From a checkpoint of a small CTC audio transcriber: log mel input, depths [10].
Rows from block 6, named by matrix and row number. Rows with one number belong to one channel. Each number is 200 + 30 x the weight over its row's rms, rounded and kept within 0 to 999. All counts start at 0. After the name is the row's rms in percent of the matrix's.
# filt: filter width-5 conv, dilation 2 (model.blocks.6.filt.weight, 128x128x5), inputs 110-127, a 5 kernel for each
# gate: gate width-5 conv, dilation 2 (model.blocks.6.gate.weight, 128x128x5), inputs 110-127, a 5 kernel for each
filt.89,106,203,226,222,215,231,165,186,218,172,193,189,237,228,213,202,241,253,210,224,154,239,199,203,171,250,192,231,163,212,199,203,180,210,192,189,200,238,210,220,193,217,191,227,220,239,174,186,192,223,243,188,198,221,232,131,222,211,202,195,229,197,219,216,173,186,258,220,208,190,211,119,211,188,253,229,175,215,181,253,213,238,281,239,181,248,171,200,226,212,262
gate.89,095,195,174,269,179,178,228,229,147,191,195,186,183,167,195,242,200,208,139,179,203,170,163,238,192,225,194,144,229,229,165,212,252,235,223,177,233,213,217,196,198,203,172,195,186,186,234,178,176,222,189,202,142,215,146,148,175,212,176,259,206,204,189,194,224,178,178,248,194,242,215,234,181,232,225,261,205,173,169,180,204,188,228,201,208,187,197,196,220,223,181
filt.90,103,195,253,174,175,206,198,216,238,211,185,212,259,190,207,218,216,228,233,194,213,148,154,213,197,169,182,243,196,217,183,241,236,213,213,220,174,169,203,215,201,213,180,197,224,213,246,196,171,215,168,207,152,218,222,232,192,221,240,217,209,168,147,185,249,183,218,227,197,235,175,211,217,190,217,196,218,241,202,196,215,281,211,212,226,185,184,202,233,183,257
gate.90,101,232,248,201,227,149,199,186,172,133,183,206,179,214,181,243,215,245,151,232,179,198,185,195,242,153,223,190,197,194,231,190,220,205,162,246,206,235,231,172,180,139,205,194,240,266,231,131,213,195,152,190,158,208,151,239,185,210,209,184,223,208,226,187,198,202,228,194,174,188,193,164,193,157,154,157,177,240,156,197,206,209,215,181,193,201,206,233,206,212,203
filt.91,105,200,178,149,230,230,234,206,151,158,196,233,176,186,237,201,218,226,185,187,215,235,229,229,159,193,230,226,217,192,162,249,195,199,205,133,240,206,191,228,172,196,249,225,210,170,211,178,179,175,230,147,177,234,203,205,204,193,167,139,203,170,189,245,161,165,169,194,252,236,168,248,180,211,231,227,189,233,181,235,207,165,232,200,210,169,175,203,206,242,162
gate.91,104,213,184,175,233,177,183,197,209,188,187,209,160,163,189,206,174,226,219,219,231,233,193,160,161,161,186,165,200,183,134,244,196,196,243,174,266,236,183,196,186,132,184,183,152,163,199,190,161,169,185,214,283,159,220,188,192,208,215,248,201,158,110,195,198,159,227,198,162,260,186,171,199,130,219,186,195,179,133,178,231,240,236,233,179,174,211,161,147,194,201
filt.92,093,152,197,159,198,199,201,200,199,183,182,226,202,201,193,163,212,180,182,212,241,164,176,242,246,217,233,197,207,204,167,205,222,168,196,150,231,201,200,215,181,195,198,165,201,184,197,204,248,181,242,212,220,153,240,194,200,147,241,276,248,203,234,221,215,233,193,214,178,219,220,188,211,178,211,237,199,155,129,215,207,198,148,232,165,255,203,228,183,223,240
gate.92,102,184,193,258,261,263,171,214,179,217,173,249,194,184,202,242,175,211,233,226,252,237,180,193,171,181,265,241,197,207,204,233,184,205,208,202,171,221,176,151,177,213,150,189,189,198,189,193,193,235,179,220,176,189,172,210,218,255,169,223,236,169,173,204,280,189,217,228,235,216,178,262,139,173,266,215,169,243,250,219,197,209,203,166,119,202,227,164,232,155,166
filt.93,104,255,139,243,229,187,223,195,200,195,186,220,158,218,232,229,217,219,257,172,231,243,157,194,230,202,185,184,200,174,208,152,236,226,171,222,195,150,234,182,208,177,178,201,247,218,225,196,168,174,186,247,165,214,213,178,191,214,154,129,185,161,176,175,179,161,247,190,218,204,204,213,243,153,219,268,165,196,206,265,193,232,227,222,232,203,183,179,224,217,259
gate.93,092,222,139,209,169,181,232,177,230,218,196,218,147,254,113,156,192,143,178,220,211,208,159,272,156,198,226,218,244,168,161,197,239,215,244,216,185,199,264,207,231,176,198,188,265,223,198,186,282,194,197,165,212,199,228,214,212,231,188,226,156,210,194,144,244,247,198,203,266,181,207,222,196,218,207,218,148,146,274,193,221,178,217,189,190,222,172,189,178,175,245
filt.94,101,173,201,149,221,201,241,204,204,238,200,187,169,181,167,173,252,151,158,233,201,213,187,183,202,235,211,202,196,196,188,207,238,213,154,217,235,234,130,157,232,258,232,253,184,212,196,206,217,185,186,210,198,192,219,221,207,153,248,196,173,240,164,223,189,222,139,233,157,193,189,165,219,178,235,180,163,207,220,228,216,145,243,224,210,190,240,221,194,163,193
gate.94,104,204,258,234,210,205,183,204,203,155,212,169,194,188,153,211,203,266,182,192,214,214,203,214,165,184,181,225,143,188,188,220,140,212,195,211,173,197,173,220,216,181,258,214,204,226,218,183,217,199,145,190,169,179,229,178,223,227,203,159,223,219,205,215,202,224,148,220,229,216,152,170,188,288,189,224,255,158,165,204,178,200,184,186,195,207,151,138,147,147,224
filt.95,097,226,194,182,183,233,232,147,134,181,184,171,192,185,200,256,157,234,180,203,196,218,203,199,205,112,208,183,216,186,232,208,220,254,148,219,209,216,204,162,192,229,133,196,214,187,213,240,182,201,231,145,239,215,182,183,174,224,216,215,226,248,232,214,149,173,221,200,224,259,252,218,241,198,214,194,226,178,231,209,262,193,201,163,186,202,212,218,189,182,211
gate.95,100,169,161,274,194,197,210,216,202,264,193,215,185,199,209,234,210,219,173,172,181,200,194,213,261,224,209,244,246,198,196,219,244,250,166,224,223,239,206,226,212,232,202,178,175,192,201,140,155,235,222,192,202,208,207,202,195,237,156,206,187,184,202,217,216,237,175,210,176,227,210,154,172,196,229,199,178,125,234,214,233,218,241,225,232,196,226,171,211,257,233
filt.96,107,230,160,231,160,164,191,187,190,183,235,190,254,200,228,153,227,120,163,171,175,147,205,217,223,173,150,178,218,211,183,194,188,230,158,197,156,218,170,152,199,194,263,164,207,210,175,240,216,210,195,183,158,147,223,170,161,137,201,191,238,180,169,218,215,208,147,197,185,128,188,158,184,229,203,188,233,251,244,207,180,220,191,130,200,168,205,213,250,206,210
gate.96,098,213,263,234,187,195,142,216,229,197,162,248,182,176,228,187,199,193,223,252,233,214,218,151,151,213,175,213,214,181,203,238,209,240,257,159,193,156,162,234,206,158,234,206,173,173,245,161,200,225,199,187,174,208,206,249,248,277,197,138,242,224,161,255,186,214,223,213,224,229,163,236,157,189,184,195,175,169,197,267,194,209,198,176,196,237,167,197,187,179,184
filt.97,106,193,165,198,233,223,188,217,206,205,229,165,234,189,207,200,197,199,189,232,216,234,138,194,163,167,180,224,177,244,212,208,195,170,122,206,164,224,227,221,210,190,144,196,204,179,207,154,214,232,187,193,216,180,138,195,154,194,160,177,256,186,185,236,192,236,202,226,170,163,245,183,124,149,158,217,161,218,187,194,129,216,225,171,177,161,222,222,252,151,156
gate.97,109,169,160,296,198,199,211,228,202,193,189,216,267,191,192,205,199,298,194,188,201,173,227,224,207,207,211,239,188,226,235,182,200,177,220,231,200,162,161,205,192,188,207,207,181,217,210,193,210,191,197,254,176,189,183,208,185,217,173,196,200,211,182,212,156,209,210,254,223,214,210,160,225,221,262,178,206,178,209,198,199,239,160,184,154,187,180,205,219,224,236
filt.98,094,225,225,157,134,235,210,155,224,200,207,228,222,228,203,196,210,211,213,236,148,227,219,208,184,188,201,194,220,217,176,198,227,155,217,212,170,166,227,201,237,171,262,181,251,212,197,168,154,178,207,168,183,183,153,168,229,180,202,171,230,168,176,193,206,205,214,177,180,203,226,194,181,190,215,196,186,208,265,222,201,196,190,219,204,182,186,194,194,128,131
gate.98,098,210,169,196,179,198,207,226,160,234,218,220,196,149,211,186,156,147,169,165,171,201,215,234,215,132,213,185,181,232,225,215,164,184,153,208,206,203,196,208,182,206,170,155,247,180,204,248,170,177,192,105,197,256,195,190,229,157,190,219,194,232,177,196,183,235,188,231,195,190,145,194,233,138,208,202,187,187,236,207,258,192,185,211,215,141,182,178,167,162,167
filt.99,095,185,243,246,224,168,154,231,181,231,170,196,202,198,136,150,202,169,246,189,244,247,228,219,203,191,190,208,142,204,180,224,208,164,144,180,163,228,143,199,221,162,161,199,183,222,167,189,187,168,229,260,146,181,182,199,236,144,233,211,171,216,257,178,192,213,195,210,275,224,206,127,163,207,227,227,181,198,197,211,212,152,219,206,169,217,182,233,172,208,209
gate.99,104,209,195,198,215,180,214,213,215,251,321,263,190,204,161,205,188,178,201,172,208,209,198,196,225,251,245,189,179,143,181,178,207,207,196,211,222,201,245,162,197,259,186,230,161,183,202,216,201,159,192,208,191,231,214,203,196,235,260,259,230,169,234,177,208,195,199,236,199,207,231,250,122,166,170,219,220,150,209,258,175,211,176,162,179,224,219,220,240,138,191
filt.100,098,207,249,153,152,184,190,230,222,206,207,154,196,205,187,197,249,188,136,196,191,229,196,227,211,205,185,205,201,240,163,179,210,211,207,181,178,237,165,209,197,212,184,205,181,211,202,214,206,154,109,188,194,148,217,211,242,229,228,215,241,171,179,252,218,203,146,235,234,162,225,220,212,165,195,217,157,149,193,207,176,189,200,210,205,208,172,154,183,181,192
gate.100,099,166,197,218,170,159,181,155,238,185,263,257,277,193,186,202,187,249,159,234,221,203,225,188,213,191,187,255,194,238,208,204,241,167,212,195,179,174,187,170,226,255,254,189,220,194,173,170,236,198,225,243,172,166,169,212,235,170,188,194,230,189,195,205,200,228,214,170,206,209,232,193,220,223,217,227,253,241,281,226,182,174,239,190,186,207,221,254,212,137,152
filt.101,101,162,170,216,191,232,210,234,233,167,224,174,183,211,172,194,208,207,196,159,211,125,205,273,232,266,187,127,183,217,243,209,186,196,183,262,162,207,171,179,189,180,165,172,239,195,247,189,216,224,191,220,200,173,190,189,236,224,177,264,205,181,197,223,284,212,230,206,244,199,232,190,124,190,219,156,206,199,248,180,201,218,213,228,228,200,233,261,150,183,187
gate.101,096,206,180,177,197,162,212,226,208,159,204,202,184,175,242,195,198,200,215,237,245,137,214,225,163,163,170,219,181,171,157,221,128,179,212,184,201,247,160,169,220,148,223,210,204,162,177,231,196,215,245,207,195,148,248,173,215,188,248,158,200,178,242,230,193,215,246,217,156,202,234,185,186,159,233,244,171,179,209,220,192,162,200,214,275,148,201,214,180,234,237
filt.102,101,184,167,189,246,233,215,162,190,215,227,183,176,194,244,198,193,181,154,170,215,229,199,220,177,260,182,196,211,185,251,202,171,163,210,221,206,202,186,225,235,174,267,232,149,245,160,168,164,175,163,205,198,145,153,215,244,157,157,217,159,191,198,205,150,190,197,259,202,218,210,207,172,233,200,219,227,179,151,207,195,190,240,274,216,151,215,226,196,183,215
gate.102,102,205,241,215,200,190,168,207,257,250,201,212,153,176,223,214,223,200,190,218,212,236,182,204,219,241,197,133,158,222,180,229,260,183,197,209,227,160,251,237,191,173,169,163,176,208,211,238,207,222,207,224,195,130,212,218,251,191,191,213,180,158,170,203,177,258,225,243,256,205,180,172,244,190,204,266,184,220,180,173,228,230,208,154,204,240,212,188,226,213,227
filt.103,098,202,199,219,159,206,194,168,241,261,193,257,163,156,178,198,167,197,206,152,196,217,208,178,195,237,173,187,176,190,215,197,205,162,190,199,216,196,238,243,202,201,177,211,185,175,159,229,203,178,149,235,211,272,186,241,269,239,200,254,162,214,234,254,232,204,208,176,264,152,136,216,226,229,260,253,219,127,214,176,176,187,270,258,200,248,180,223,199,132,196
gate.103,100,185,193,209,198,212,254,244,150,190,208,226,134,137,201,193,171,164,168,234,215,196,196,185,212,199,181,204,235,215,281,201,235,197,210,216,164,151,213,237,265,202,172,209,171,167,194,224,248,155,198,245,183,190,206,253,203,208,179,272,216,214,152,220,213,168,181,183,159,196,152,227,197,222,197,163,165,237,181,182,166,196,129,133,196,260,206,177,172,171,192
filt.104,099,161,224,207,183,212,129,131,182,187,226,211,271,172,194,196,211,247,140,215,182,127,198,175,192,191,233,207,192,172,218,174,185,227,168,221,230,214,189,205,185,224,184,249,192,204,138,141,172,207,172,257,218,225,206,207,224,225,149,181,193,209,233,184,207,213,155,182,215,251,194,207,195,266,213,213,184,179,180,178,184,205,205,191,209,216,172,202,223,202,187
gate.104,098,145,175,222,210,205,170,137,205,246,238,206,254,218,226,179,217,204,171,194,160,245,157,188,219,202,200,200,172,216,212,233,222,196,167,140,206,225,190,190,163,221,249,171,123,172,169,193,183,210,224,237,246,198,195,154,178,175,169,174,187,172,197,193,218,148,203,189,151,236,184,185,195,165,158,219,186,197,224,256,211,131,230,180,176,191,243,234,223,229,235
filt.105,103,175,228,156,212,181,202,193,165,241,176,211,190,125,185,191,175,190,189,195,257,203,192,243,219,170,169,152,235,250,252,182,198,247,208,232,182,176,214,188,241,170,154,203,186,178,218,268,143,187,166,170,247,162,160,196,188,187,253,170,192,183,191,271,201,186,208,222,219,190,175,177,245,133,196,222,207,169,216,175,236,211,159,194,233,186,200,200,234,188,184
gate.105,099,180,226,203,224,158,214,169,134,236,191,115,187,194,175,239,229,205,233,222,158,205,182,161,192,194,206,239,231,183,249,183,201,239,226,222,191,231,172,255,188,173,224,204,160,200,228,198,162,194,192,164,187,194,199,183,211,217,205,234,184,185,168,257,182,146,265,212,195,237,220,128,203,178,176,189,200,169,212,230,192,128,217,146,153,189,215,196,224,228,213
filt.106,097,178,247,231,250,213,225,137,234,201,175,249,185,223,222,209,136,204,190,239,180,175,211,216,193,217,211,180,222,213,174,199,200,239,230,251,239,215,193,134,165,162,164,210,250,186,207,249,208,273,226,192,216,211,212,215,182,202,223,166,217,217,195,145,191,224,181,195,227,170,182,260,170,217,177,170,190,129,250,175,232,173,211,193,210,160,214,197,165,255,195
gate.106,102,227,163,210,203,164,237,223,196,186,257,203,199,151,220,229,223,220,172,174,187,209,242,159,175,201,253,169,254,194,203,201,150,147,203,218,146,189,168,195,178,205,208,260,214,182,166,233,210,184,230,176,229,174,246,193,171,228,186,194,270,215,186,166,192,234,129,187,236,202,173,214,180,194,155,170,230,198,203,227,186,224,162,229,166,208,222,187,191,168,179
filt.107,102,231,229,202,149,205,238,214,228,143,181,215,208,242,186,205,230,195,208,167,182,211,148,228,207,188,256,190,224,204,189,182,194,215,178,214,246,175,190,177,183,223,118,185,159,276,210,214,251,210,184,208,179,221,147,234,176,178,241,208,204,228,216,182,185,196,221,185,189,199,180,233,169,220,250,155,146,165,212,163,166,222,147,137,210,190,173,219,142,213,213
gate.107,103,236,229,195,200,182,200,215,225,180,220,197,205,198,174,236,204,174,152,118,213,232,220,145,184,193,151,211,165,193,214,274,223,233,217,200,161,195,238,142,167,180,150,147,198,228,209,174,233,214,194,185,181,237,221,196,284,250,166,153,208,188,203,175,179,160,203,211,145,171,210,206,209,234,210,175,201,175,221,252,192,211,165,239,153,181,188,180,267,249,204
filt.108,101,175,175,184,259,213,190,196,224,206,191,179,218,206,162,193,221,205,216,146,210,242,173,162,144,167,269,245,211,200,250,240,182,264,183,243,203,294,181,202,226,197,253,269,186,218,192,194,188,192,200,215,220,159,217,161,215,201,200,181,214,183,151,215,201,171,216,173,222,217,235,176,168,178,233,200,146,190,216,220,183,189,179,190,177,150,205,209,160,270,214
gate.108,105,163,206,178,158,199,203,170,153,207,248,176,210,211,207,144,188,188,226,290,172,177,228,181,185,225,152,155,199,229,165,163,178,160,142,219,207,261,199,182,227,173,267,185,163,187,229,184,144,237,226,177,262,176,249,195,223,211,179,199,220,194,244,277,240,188,192,176,233,219,187,210,207,199,187,189,151,200,168,215,221,166,229,242,171,244,234,159,154,139,193
filt.109,101,216,175,221,175,191,216,247,198,255,209,199,192,189,160,221,185,257,225,193,179,149,219,214,190,178,125,232,191,233,207,222,216,232,195,222,168,196,198,217,212,209,179,196,194,214,248,190,220,215,182,202,180,202,138,209,180,168,212,130,159,193,221,220,154,178,167,150,153,233,230,217,239,250,197,262,219,142,285,234,208,224,216,144,231,178,231,178,212,160,194
gate.109,100,194,229,182,170,187,208,242,225,250,202,217,150,154,150,193,138,182,217,190,225,216,211,218,195,227,195,140,193,229,235,220,178,168,205,239,170,150,206,213,201,253,262,181,190,216,227,214,176,195,238,202,161,218,209,227,194,214,201,270,187,232,206,238,174,207,216,249,226,180,187,244,178,198,231,198,210,219,233,237,267,152,214,200,166,187,185,184,181,219,195
filt.110,107,226,203,197,216,192,200,165,200,183,206,216,204,217,141,235,171,220,205,150,209,188,163,210,239,189,208,231,254,200,238,216,243,199,163,171,217,211,227,173,195,212,201,180,177,221,141,161,161,159,236,225,177,143,141,197,173,200,226,132,195,189,178,239,245,214,194,168,188,213,212,175,256,188,179,194,186,182,218,261,156,218,219,245,215,192,223,152,208,129,211
gate.110,096,199,241,215,260,206,231,174,242,197,192,246,185,185,242,175,220,165,187,243,140,269,204,152,245,203,252,219,196,251,206,260,200,186,165,137,246,168,193,215,164,221,259,172,178,219,222,197,197,172,210,192,134,190,175,182,198,158,199,193,188,179,211,228,211,197,226,201,187,207,162,212,197,245,111,171,214,239,172,220,227,201,227,180,146,194,197,249,213,181,258
filt.111,101,203,206,181,212,266,196,157,144,247,175,199,240,215,198,166,249,212,184,210,191,148,171,159,195,181,217,198,181,188,215,140,224,188,255,199,157,237,132,232,182,199,260,189,161,148,216,196,190,170,208,219,238,206,207,248,234,174,182,183,197,243,185,224,209,209,231,124,186,178,210,193,230,189,168,232,198,207,197,235,241,232,200,234,206,207,199,253,191,225,192
gate.111,102,233,151,206,204,213,190,244,246,209,221,204,217,185,210,218,187,216,181,199,170,198,175,200,225,205,181,174,229,213,215,170,212,230,243,210,197,201,223,181,213,188,170,214,145,193,201,257,214,187,234,164,258,202,219,159,202,207,260,200,202,192,197,286,179,241,243,219,204,232,211,199,216,193,223,191,259,222,222,271,227,168,178,143,221,195,200,173,231,250,248
filt.112,099,215,193,170,209,174,201,196,154,149,225,168,190,222,267,209,217,244,234,249,214,221,220,196,200,250,203,179,219,173,207,205,231,226,236,177,240,204,241,198,180,220,218,199,207,244,245,208,136,176,143,196,223,168,272,192,208,222,224,221,226,231,175,205,224,228,216,200,188,220,215,180,200,156,191,213,156,231,243,163,219,193,259,232,267,230,238,253,201,199,169
gate.112,100,167,259,296,131,187,197,152,238,262,286,237,217,184,180,157,214,215,221,180,208,224,187,209,154,253,199,204,211,205,192,224,213,224,220,146,232,176,262,187,201,201,209,240,175,261,183,182,196,208,194,205,227,150,237,171,202,181,170,252,181,246,189,220,200,235,177,307,208,204,230,231,229,199,201,163,197,174,245,164,193,219,207,214,213,160,219,202,230,189,229
filt.113,096,195,229,194,254,197,212,226,275,214,214,197,212,208,205,197,193,204,220,187,211,161,128,245,215,229,213,172,224,226,169,218,274,213,243,239,157,200,240,224,204,187,201,197,216,210,245,186,205,186,169,209,199,191,220,267,267,185,203,219,230,264,203,192,243,227,204,227,210,177,153,178,251,276,203,182,213,216,159,206,205,143,219,218,221,238,216,245,193,213,199
gate.113,099,225,191,208,201,209,154,184,226,193,246,189,235,208,213,178,215,215,200,183,229,222,220,192,217,216,195,262,195,234,191,199,163,210,132,242,178,153,181,169,189,237,209,152,207,209,206,215,162,215,217,133,172,168,218,180,180,159,227,263,211,202,210,174,211,219,184,222,189,212,212,202,241,229,213,179,171,236,199,248,204,275,164,217,241,183,200,129,149,186,165
filt.114,104,169,198,222,183,229,197,173,210,168,168,217,221,156,209,250,225,247,177,135,192,171,213,203,185,203,186,208,241,251,197,193,192,213,198,224,137,190,285,194,198,206,256,145,190,193,185,238,220,173,230,213,230,242,165,224,176,129,150,180,230,198,222,183,155,202,189,237,234,196,197,189,237,217,219,218,173,190,190,196,206,185,188,199,228,172,217,121,267,181,197
gate.114,100,127,191,197,220,178,176,245,200,256,240,166,182,207,255,175,233,138,227,239,244,249,184,207,224,227,214,219,205,200,211,220,182,174,160,183,217,259,205,194,219,188,214,191,156,233,193,185,230,145,203,158,219,193,169,193,185,240,206,219,240,155,186,192,214,179,190,167,231,206,188,158,164,179,139,257,196,208,217,176,194,236,161,252,222,193,182,270,221,211,181
filt.115,095,175,173,219,213,192,258,193,177,232,171,202,123,235,224,225,168,219,197,201,235,174,162,192,192,140,274,255,209,187,149,177,209,245,215,158,133,220,175,166,187,213,156,175,234,184,178,167,288,205,184,212,193,233,227,186,194,195,243,162,210,208,211,190,241,212,197,145,183,180,142,145,241,186,177,150,179,190,213,178,167,239,180,199,201,228,143,203,195,198,201
gate.115,105,217,179,172,186,190,212,190,206,202,233,190,249,182,187,181,218,211,175,188,167,210,226,199,235,201,225,223,234,226,206,247,210,233,144,203,198,184,234,247,204,192,199,195,204,137,221,185,189,167,210,203,262,186,189,206,179,216,256,150,170,223,190,244,177,262,164,215,176,216,173,246,180,209,191,247,208,205,164,207,219,175,187,218,199,209,211,180,190,151,197
filt.116,096,246,243,181,263,184,199,162,221,178,171,228,183,202,169,176,200,190,192,234,195,232,189,183,217,226,227,171,207,175,230,212,215,225,176,189,184,182,236,231,178,254,188,171,170,210,219,211,200,179,233,205,146,231,219,205,201,129,224,213,158,203,231,224,187,160,220,241,210,199,183,220,219,250,217,203,227,215,211,170,226,146,176,222,200,205,216,203,199,232,176
gate.116,096,206,197,190,204,235,198,112,246,207,153,224,282,233,186,182,221,236,188,205,190,206,191,200,160,211,166,229,176,233,209,230,192,223,244,204,197,190,183,194,166,160,236,238,206,225,256,178,173,191,244,206,174,246,199,136,218,241,168,252,181,212,188,188,210,172,238,170,242,184,189,221,185,243,232,223,222,177,194,172,192,210,186,223,197,200,222,231,194,221,242
filt.117,098,209,191,236,199,203,142,262,173,244,181,168,158,154,206,219,206,214,189,185,172,220,199,211,194,198,211,190,183,172,193,220,171,176,167,216,235,260,184,232,215,258,256,206,171,185,207,180,180,229,229,190,200,224,144,221,220,199,164,211,187,172,227,213,187,207,199,187,147,183,169,117,189,187,208,208,193,225,185,230,183,156,189,177,194,240,172,213,209,121,210
gate.117,097,194,206,254,214,161,192,168,194,197,181,224,256,208,181,146,186,236,134,174,216,224,207,143,206,183,206,281,251,163,212,201,188,162,219,210,219,206,173,180,172,191,238,233,200,242,152,207,258,160,190,203,201,203,209,193,216,166,208,194,157,229,193,205,200,174,186,141,185,229,214,198,160,219,194,207,235,162,138,221,234,178,185,169,225,217,210,166,257,232,259
filt.118,093,244,266,228,216,152,212,183,208,221,234,236,200,176,210,235,191,223,225,199,156,209,246,175,184,194,209,214,184,195,272,203,261,189,245,198,183,217,212,187,230,197,155,194,202,178,201,190,235,233,225,202,228,184,154,191,193,138,182,204,231,146,197,156,137,155,191,198,147,223,190,193,260,220,203,175,162,220,185,244,260,224,199,230,219,186,206,224,206,239,173
gate.118,101,184,226,234,282,205,241,189,233,222,236,198,194,218,210,189,199,170,138,190,227,196,208,185,188,220,217,200,165,160,194,199,231,204,229,264,187,197,211,239,166,233,156,208,181,151,209,185,221,140,209,215,179,180,114,131,213,227,254,199,215,208,207,228,172,174,165,239,223,199,217,161,161,180,212,213,185,170,204,179,198,205,199,158,206,152,226,202,213,162,234
filt.119,104,198,183,170,223,233,207,195,174,162,179,181,179,199,191,199,219,244,215,199,208,152,269,218,203,238,176,254,249,164,232,225,148,231,262,196,201,193,222,204,171,134,193,267,188,232,198,159,209,186,219,195,238,228,227,221,234,249,227,188,231,208,178,117,197,140,251,210,170,200,185,204,210,187,234,220,194,186,189,211,189,176,215,203,223,201,186,186,205,160,258
gate.119,098,186,200,196,253,136,205,135,161,252,259,237,151,145,170,194,235,232,175,212,207,216,187,209,229,161,167,219,193,224,203,218,215,188,197,185,210,237,212,175,184,176,216,200,153,191,209,203,153,205,232,199,229,210,153,162,232,213,216,237,202,230,221,276,199,232,220,161,189,170,233,211,199,224,218,224,164,115,176,231,203,215,180,207,226,161,200,240,196,195,195
filt.120,113,261,261,240,195,209,181,222,235,233,236,213,215,289,179,144,216,182,144,153,247,201,250,244,206,196,212,197,225,243,221,180,210,170,224,171,150,104,149,197,200,165,265,244,246,187,212,276,231,161,133,132,195,159,159,204,205,194,163,210,217,181,191,164,230,213,216,189,182,122,206,241,184,194,233,220,191,203,142,177,200,146,211,164,250,179,181,117,141,211,202
gate.120,104,190,204,246,204,216,151,119,223,213,207,211,223,231,193,191,196,285,191,189,154,206,155,197,250,207,261,247,174,203,168,220,225,181,203,205,234,189,187,193,203,159,241,171,168,201,172,186,205,211,219,198,193,165,206,200,194,157,185,191,171,228,205,197,219,195,193,193,227,246,184,181,200,160,206,256,189,205,147,197,216,238,167,171,174,251,183,244,206,156,198
filt.121,099,156,200,155,216,173,197,120,225,182,199,206,215,222,172,194,167,237,221,245,189,203,172,204,221,180,210,145,189,223,179,189,168,237,247,202,215,204,191,230,172,260,228,187,157,158,179,162,177,176,157,177,177,197,244,197,183,233,199,193,185,182,225,208,210,129,283,198,219,211,182,255,229,221,213,196,160,166,231,218,193,233,245,194,195,187,247,187,203,288,219
gate.121,095,191,216,202,172,186,206,195,198,261,186,230,252,218,129,190,206,233,199,153,187,208,200,204,238,192,262,200,216,193,189,150,186,164,275,185,219,208,199,211,250,172,175,237,170,194,236,183,149,201,206,204,147,238,220,191,199,174,181,155,194,244,94,243,223,240,223,231,215,211,245,159,169,198,227,204,166,155,181,224,253,240,252,228,139,209,143,170,239,278,199
filt.122,106,171,144,209,210,201,231,189,223,234,185,251,202,183,184,181,190,178,221,159,215,209,173,186,221,216,227,239,223,156,233,215,197,235,188,208,218,237,237,213,206,165,147,255,206,238,168,201,169,216,209,190,192,188,247,219,176,225,163,232,201,182,220,246,235,193,229,216,175,150,158,240,155,193,223,176,219,197,241,150,203,200,180,218,211,229,224,196,277,206,240
gate.122,100,203,196,204,200,208,201,148,213,118,196,208,170,199,237,173,174,275,181,231,196,192,204,206,196,176,184,208,250,217,222,201,219,240,187,179,237,217,188,175,128,184,174,180,186,186,187,176,145,198,176,205,202,170,204,206,251,224,208,190,234,226,216,212,247,185,217,275,265,221,196,241,150,203,204,202,200,222,208,191,228,210,242,220,211,204,195,209,188,200,213
filt.123,099,180,175,209,201,240,172,182,169,190,199,204,216,180,239,192,155,231,217,221,141,190,236,165,180,228,166,191,213,229,199,154,176,196,240,183,157,145,202,156,158,169,217,206,195,214,240,187,193,203,191,206,167,217,192,235,186,165,193,212,236,173,164,233,226,230,216,194,207,192,231,174,258,212,222,213,214,197,185,206,186,202,186,214,222,196,222,142,190,184,161
gate.123,099,218,218,212,223,188,211,187,166,261,268,197,216,156,206,199,199,193,198,198,157,199,222,208,192,137,251,184,190,197,206,238,225,148,181,233,179,195,226,217,194,213,164,208,218,206,184,191,209,224,237,211,172,163,181,186,197,143,232,212,223,198,223,169,260,166,207,184,188,185,212,223,195,186,237,248,221,166,178,196,215,220,173,222,183,197,212,168,231,226,159
filt.124,101,275,173,226,241,193,213,209,186,195,280,190,164,183,217,198,219,196,206,193,156,232,168,196,234,245,224,187,207,215,217,180,185,162,170,192,164,197,173,147,127,167,192,239,212,205,175,113,198,172,205,172,183,231,171,158,219,211,163,172,236,176,163,143,184,191,215,205,195,197,274,212,164,260,238,240,179,242,231,231,239,218,170,261,160,192,185,229,217,210,191
gate.124,101,196,185,239,237,179,206,237,196,170,218,213,189,192,188,209,154,166,193,243,156,223,167,176,200,186,201,194,174,210,214,252,281,238,195,161,189,267,262,219,210,172,180,189,271,201,169,219,206,173,168,172,262,219,211,236,167,189,196,191,231,181,174,167,186,194,189,179,187,167,256,179,213,202,225,219,172,156,213,192,210,239,177,205,174,189,174,230,193,253,213
filt.125,100,248,192,176,221,185,182,189,179,184,241,224,214,186,219,228,189,179,185,173,243,218,205,216,183,208,239,138,192,206,208,199,206,158,220,228,194,234,190,238,209,202,227,219,234,194,170,195,166,260,171,191,207,215,195,186,235,125,159,186,165,245,149,206,148,216,155,181,241,184,188,222,205,136,184,178,178,183,218,164,258,207,219,194,161,216,181,188,215,212,220
gate.125,102,171,230,180,209,210,201,149,173,275,180,217,177,176,224,170,198,262,220,200,206,161,214,148,214,161,236,210,192,215,198,234,173,251,212,224,256,166,211,220,190,193,181,223,192,236,174,238,163,232,222,175,152,218,199,200,180,185,212,218,182,197,216,197,221,211,192,222,199,127,203,175,221,245,176,129,231,186,206,227,161,225,216,187,110,216,207,222,281,190,232
filt.126,097,201,216,197,229,160,189,174,171,168,243,200,207,182,134,176,194,232,188,148,209,202,185,229,143,118,172,188,158,192,213,195,200,169,197,214,201,141,218,173,201,241,210,158,214,155,181,148,200,231,218,162,208,198,249,244,195,182,199,218,227,175,268,231,217,189,249,187,254,184,241,191,282,153,168,143,245,153,169,207,179,212,166,194,265,239,180,195,197,196,182
gate.126,108,179,184,146,216,179,204,236,229,170,151,201,134,187,158,237,180,233,231,273,177,172,188,152,195,171,226,215,203,198,211,205,168,211,200,195,198,207,214,231,178,178,171,241,134,140,201,225,180,135,249,200,185,237,167,205,214,171,178,173,205,203,247,157,137,175,206,228,218,179,245,199,149,182,153,218,190,216,189,208,236,205,215,170,216,167,177,193,184,219,204